config.toml
model = "image embedding model"
dataset = "flat shapes of many kinds, plain or patterned, on busy backdrops"
train_examples = 97500
image_size = 32
crop_scale_min = 0.8
horizontal_flip = false
translate = 0.06
color_jitter = 0.1
targets = ["count"]
num_classes = 6
embedding_dim = 192
arch = "coatnet"
norm = "layernorm"
norm_position = "pre"
activation = "quick_gelu"
mlp_ratio = 3
head_dim = 64
fused_qkv = false
qk_norm = false
parallel_block = false
inner_norm = false
patch_size = [2, 2]
depths = [3, 3, 3]
widths = [48, 96, 192]
am_softmax_margin = 0.3
am_softmax_scale = 16
init = "trunc_normal_002"
residual_init = "none"
optimizer = "adamw"
lr = 0.001
beta1 = 0.9
beta2 = 0.999
eps = 1e-08
grad_clip = 0.5
gradient_centralization = true
steps = 17400
batch_size = 256
epochs = 45.7
lr_schedule = "cosine_restarts"
final_lr_fraction = 0
warmup_steps = 340
weight_decay = 0.1
Rows from block 6 of a small image embedding model, named by matrix and row number. Rows with one number belong to one neuron. Each number is 128 + 32 x the weight over its row's rms, rounded and kept within 0 to 255. All counts start at 0.
After each neuron's rows are labels from the 100 images, of 14848, where the neuron reaches its highest value: "place" is the part of the image that holds the peak. Only what is clearly more common there than usual is listed. The data: flat shapes of many kinds, plain or patterned, on busy backdrops. In brackets: how many of the 100.
# fc1: MLP up (model.blocks.6.mlp.fc1.weight, 576x192), inputs 128-191
# fc2: MLP down (model.blocks.6.mlp.fc2.weight, 192x576, transposed), outputs 128-191

fc1.405 [ 90 150 192 103 140 101  99 168 144  75 198 175 116 137 146 127 128 144 174 128 145  62 147 176 116 140 160 137 103 144 112 118 148 179 143  97 147 139 103 120  97 132  99  73 140 163 147 123 101 124  78 186 131 133 125 163 104  90 159 184 126  93  96 124]
fc2.405 [121 192 144 168 142 165 106 135 147 149 142 129 115  60 107 103 127 144  75 148  77  64 164 115 133  90 153 171 153 140  38 115 126 175 136 128  93 167 114 159 113 158  88 171 110 135 151 113  81 146 105  96  95 129 127 144 143 116  57 118 119  76 158 153]
place: centre (50)

fc1.344 [134 153 143 136 138 115  91 161 124 136 136 176  74  87 148 124 132 124 133 114 156 167  65 131 167  81 156  82 148 212 153 140 196 171 155 135  83 105 105 134 147 100  97 116 100 150 135 154 152  64  92 108  93 139  99 144 110  36 141 180 129 133 154 163]
fc2.344 [132  50 119 105 156 106 134 114 153 168 155 100 152 117 138 170 132 124 155 156 182 126  86 101  83 148 150 123 177 134 202 139 129 142 168 134 109 123 100 147 154 126 146 121 118 120 130 149 179 184 152 153  64 174 156 122 117 126 128 121 124 129  71 143]
place: top centre (33)

fc1.528 [ 96 103 199 133 130 101 113 197 104 135 148 173 153 108  98 122  99 129 170 128 113 111 158 151 114 136 139 162 103 123 118 143 142 143 200  94 115 101 132 107  83 151 145 109 149  90 148 182  95 138  70 150 109 144 100 142 141  93 105 203  90 144 129 124]
fc2.528 [131 152 110 136 204 172 106 127 129 119  97 139 119 173 156 113 134 119  81 108 128 152 123 134 120 139 122 157  67 117  90 109 120 137  92 119 174 136 171 167 128 125 106 164 100 159  81  76 106  78 126  57 188 101 143 137 152 120 116 129 133 135 172 103]
place: centre (51)

fc1.43 [126 120 164  94 133  73 139 164 146  92 183 140 117 145 162 123  83 125 151 137 151  72 135 139 131 138 186  92  98 170 153 144 187 143 157 122 169 112  92 130 113 137  99  68  77 112 163 139 162 146 109 166  97 179  82 132  68  85 173 171 139 117  76 116]
fc2.43 [140 123 118 137  97 137 118 130 149 177 133  99 198  89  92 123 189 135 146 156 164 116 166 104 117  65 104 126 125 107  89 150 142  83 117 137 107 123 104 153 175 152 171 112 187 107 196 181  74 135 129  87  15  87  72 121 133 121  61 134  40 110 131  58]
place: middle left (32)

fc1.84 [113  62 148 115 128  87 131 123 135 126 162 144 112 160 153 134  91 132 163 134 125  98  93 105 146 191 183  75 104 170 150 134 153 116 151 117 163 117 114 126  96 100 119  83  85 113 154 150 181 160 105 141  60 210  97 128  81  78 188 179 154 106 111  92]
fc2.84 [169 134 125 126 178 141 153 140 181 216 125 116 183 126  85 131 164 147 138 153  90 136 174 120 163 115 133 136 140 142 156 154 139  87 132 142 114 167  97 139 114 154 136 171 161  84 176 196  38 161 136  93  83  92 109 129 157 153  93 130  50 112 194 100]
place: middle left (39)

fc1.541 [138 136 150 103 100  89 101 191  79 108 115 168 103 110 123 193 122 153 164 102 148 162  65 138 144 114 167  29  94 174 201 141 148 139 172  88 120 108  83 121 144  83 117  98 100 133 139 153 166 107  79 113  85 150 102 149 151 101 178 171 123 113 149 136]
fc2.541 [115 138  88  84  92  54 138  99 181 115 155 106 132 167 134 109 123 117 168 181  99 119 133  62 188 186 183  97 122 148 237 102 116 103 113 126 169 134 111 112 127 142 134  81 120 124 160 101 138 168 143 151 115 116 117 125  87 158 208 104 164 125  93  51]
place: top centre (31)

fc1.365 [138 112 149 100  75  91 174 116 146  28 170 117  82 181 114 149  46 127 153 143 115  62 122 147 113 131 129 131 115 124 144 123 107 122 131 130 141 148 116  79 104  93  96 103 142 162 166 103 134 176 131 172  93 196 141 138  90 105 215 113 142 105  57 133]
fc2.365 [114 144 150 205 131 203 107 142 110 160 106 171  98 150 169  75 149 110  68 127 174 105 133 123 118 147 140 165 155  91  34 114 119 147  54 123 110 112 111 144 177 124 114 159  93 146 105  87 123 133 100 113 148 133 127 129 141 109 127 131 135 151 132 165]
place: middle right (38)

fc1.85 [105 132 159 151 155 101  89 161 136 142 166 169 105  53 153 120 112 133 121 126 156 125  97 136 125 111 163  56 144 214 142 133 186 187 165 130  96 127 122 139 122 121 112  88  99 157 143 150 183 107  85 145  70 140  88 155  84  46 138 190 146 115  99 133]
fc2.85 [150  84 143  95 195 133 112 124 108 132 187 117 123 155 154 126 112 151 146 115 183 168  61  99 173 160 160  88 196 118 196 100 140 167  92 155 104 145 113 121 138 112 136 135  75 108 131 117 168  81 109 168 144 151  83 106 182  95 156 136 154 119 132 209]
place: top left (29)

fc1.35 [116 101 160 137 121  98 100 166 104 138 183 176 103  61 143 129  99 142 123 121 155 138  96 128 142 132 179  64 108 218 155 129 194 164 160 113  99 122  83 138 121 119 106  86  95 144 134 167 164  89  76 149  76 163  80 143  86  28 139 187 153 118 131 163]
fc2.35 [148 106 133  55 153 124 125 145 108  93 118 170  86 188 165 168 114 148 110 134 139 164  94 125 167 150  94  82 192 145 192 113 175 129 149 139 109 167 109 121 155  94 163 107 117 125 125 138 213 129 118 188 142 124 139 124 132  98 139 165 161  96 111 118]
place: top centre (37)

fc1.159 [106 122 146 132 129  66 131 146 142 112 165 150 112 154 156 118  85 125 155 132 161  88 121 134 151 148 189  75  85 187 135 139 158 143 159 118 138 121  85 143 118  94 117  85  60 108 168 153 179 181 112 136  65 167  96 137  96 108 176 170 153 114  99 116]
fc2.159 [177 109 133 121 145 138 120 130 167 171 140 105 153  75  75 158 163 139 160 164 109 103 148 124 162 120 121 127 144 140 153 142 163 117 149 130  99 170  81 131 114 151 127 171 154  96 174 157  52 152  92  77  74 138  94 121 167 142  87 102  79  95 176  97]
place: middle left (31)

fc1.369 [115 150 185 105 103  93 114 164 119 106 208 158 129 125 134 135 131 149 155 134 133  45 158 171 107 125 174 114 130 154 106 133 149 166 148  88 133 120 109 120 100 156  98  93 124 163 178  98  95 126  76 189  93 137 102 157  71  98 163 170 149 100  76 133]
fc2.369 [155 216 130 148 103 147 117 144 126 128 161 106 101  95 115 123 111 172 113 142  64  94 158 142 118  76 145 188 165 135  16 143 121 190 121 133 114 138 116 147  90 185  88 137 126 140 137 106 123 155 108 111 116 154  93 121 120 121  89 136 101 109 141 168]
place: centre (51)

fc1.419 [139 133 142 148 157 113  82 157 139 131 135 161 100  91 148 126 137 118 128 143 143 154  83 124 133  90 169  88 144 213 159 141 196 172 174 144  70 123 101 144 146 114 112 107 116 143 138 176 153 102 103 123  65 146  86 144 112   9 118 161 111 142 153 155]
fc2.419 [138  81  95 123 158  95 123 111 174 160 129 127 146 128 129 157 123  87 132 164 169 149  54 111  67 115 133  96 190 153 209 132 142 149 155 161 104 106  99 165 170 122 140 104 152 124 139 147 153 147 137 137  80 152 135 103 125  79 140 108  73 166 104 153]
place: top centre (34)

fc1.57 [116 152 168 126 110  68 114 178 148 133 189 169 126 119 161  93 134 152 129 128 149 109 140 123 219 153 150  68 120 190 148 143 197 134 149 128 115 105  90 118 105 137 118  91  74 134 154 155 175 126  97 138 142 121 101 130  46 135 135 187 185  77 115 127]
fc2.57 [111 106 120 196  47 160 186 119  81 175 137 161  87 147 119 157 176 163 121 155 125 121 114 103 126 109  73  99 207  94 124 116 143 105 106 104  67 131  87 103 194  81  99 120 149 118 149 121 165 158 149 145  92 101 169 141  93 114 141 108 175 115 113 194]
place: middle left (30)

fc1.253 [121 104 157 107 114  72 134 146 127 150 210 136 110 105 161 141 132 136 150 133 175  73 158 131 157 141 150  58 130 166 143 153 174 165 140 119 108 101 108 107 113 130  78  74 128 154 176 129 147 117 121 212  81 127 115 137  76  99 192 142 151 120  75 119]
fc2.253 [125 110 125 123 119 125 107 116  96 191 141 121 209  56 147 135 138 151 107 156 135 122 127 100 127  77 189 138 138 143  91 131  98 160 155 117 161 126 148 125  54 198 102 129 119 144 183 148 127 142 127 113  56 112 113 113 144 155 104 115 118 109 136 130]
place: centre (58)

fc1.280 [114 162 153 141 116 108  97 177  92 145 148 154  56  89 168 122 145 150 132 114 172 148  91 118 158 106 137  47 148 193 145 136 170 154 147 133  78 101 110 135 132 101 102 113  61 154 119 127 179  54  94 125 146 137 108 147  94  94 143 176 186 121 165 190]
fc2.280 [130  42 129  88 128  69 160 108 153 152 137 100 142 152 119 181 108 138 193 169 142 113 135 115  97 185 137  99 199 129 179 150 113 129 162 138 173 119  91 109 124 111 152  88 157 108 151 146 159 177 151 202  88 153 179 117 121 142 138 132 114 136  81 167]
place: top centre (30)

fc1.526 [111 135 158 125  92 108 141 137 133  78 169 133 132 107 140 103  97 155 136 118 115  83 124 135 137 124 150 124  72 148 147 133 131 129 129 130 141 123 156  80  61 114  93 109 141 171 153 105  79 131  98 167  84 141 101 160  65 125 183 155 150  98 106 108]
fc2.526 [168 213 115 133 125 188 101 121  52 123 100 112  75 142 137 126 126 127  96 155 124 148  79 100 118 111 113 151 167 143  57 108  84 115  85 125 101 107 129 139 141  76 139 188  68 129  95  91 137  98 138  81 192 125 161  97 193 128 123  99 140 140 131 197]
place: centre (53)

fc1.561 [127  89 142 136 155 102  89 150 148 144 147 175 142 102 140 146 106 117 142 154 156 129  72 143 104  96 181  96 132 196 167 141 192 183 181 123  82 117 100 146 134 128 125  72 135 135 142 165 166 110  91 139  42 164  84 144 129   9 126 166  96 131 130 120]
fc2.561 [139 145 127 158 177 125  92 132 109 107 122 128 129 141 120 109 162 123 124 174 181 159 103 106 114 111  93 156 179 140 191 135 141 156 138 154  89 144 108 159 183 161 175 132  91 146 122 136 145 123 108 134 150 112  96 133 142 113 102 123  91 131 100 163]
place: top centre (34)

fc1.562 [138 132 139 138 150 118  69 155 131 138 133 165  72  82 145 150 117 119 133 131 156 151  79 119 148  98 150  50 157 216 157 142 185 170 165 133  53 105 101 148 154 113 124 102 104 145 130 159 197  92 102 131  87 130 108 134 125  55 139 149 139 136 140 155]
fc2.562 [155  54 116 117 178 122 135 111 146 135 157 120 151 139 135 143 119 106 169 176 184 129 110 102 123 164 156 106 185 154 207 132 160 157 150 158  93 112 100 177 158 137 143 116 130 109 146 177 172 149 161 156  76 169 112 100 152  73 113 110  83 164 116 142]
place: top left (29)

fc1.411 [130 117 144  94  90 105 143 124 135  28 149 139  89 181 111 135  53 150 161 128 134  73 133 161 104 135 133 138 117 127 149 142 112 130 139 124 158 139 135  84  82  89 106 109 144 164 152  87 105 167 136 174 106 183 136 135  90 114 206 105 149  89  74 119]
fc2.411 [150 144 144 205 142 172 105 157 157 140 133 123  85 131 147 114 136 113  53 108 147 122 100 116 102 114 153 132 147  99  30 127 103 151  74 126 111  99 125 150 159 108 109 173  91 136  97  56 161 112 121  97 142 117 151 122 141 100 116 123 139 146 128 137]
place: middle right (34)

fc1.555 [107 143 172 116 128  54 102 164 143 131 188 169 119 111 161 127 127 131 119 130 162 120 135 125 172 134 168  48  98 173 117 132 182 163 170 146 121 112 105 133 108 134 107  90  89 141 189 146 196 105  86 172  98 138  86 164  56 107 151 179 179 108  98 122]
fc2.555 [167 130  90 101 182 123 139 145 137 183 156 102 206 115 127 144 128 165 174 164 133 104 170  93 178 150 173 107 164 140 159 123 138 111 118 154 150 154  93 138 102 166 120 105 138 170 182 138  65 148 106 148  71  92 140 133 145 116 121 115  98 120 146 191]
place: middle left (30)

fc1.209 [120  91 164 110 110  58 136 156 153 119 167 139 124 176 155 143 104 128 140 122 150  56 146 131 149 157 175 106  62 162 139 141 178 159 156 117 162 115  97 124 108 125  93  89  79 118 155 155 158 157 103 158  92 215  94 122  75  95 189 189 145 114 111  95]
fc2.209 [159 155 123 102 124 164 133 132 169 168 133 101 202  86  61 159 169 107 113 165 118 124 161 152 132  64  97 146 116 116 127 173 137  72 127 141 108 144 117 154 119 137 122 166 159 119 186 171  19 151 114  81  51  75 107 126 128 150  93 104  61  97 165  80]
place: middle left (30)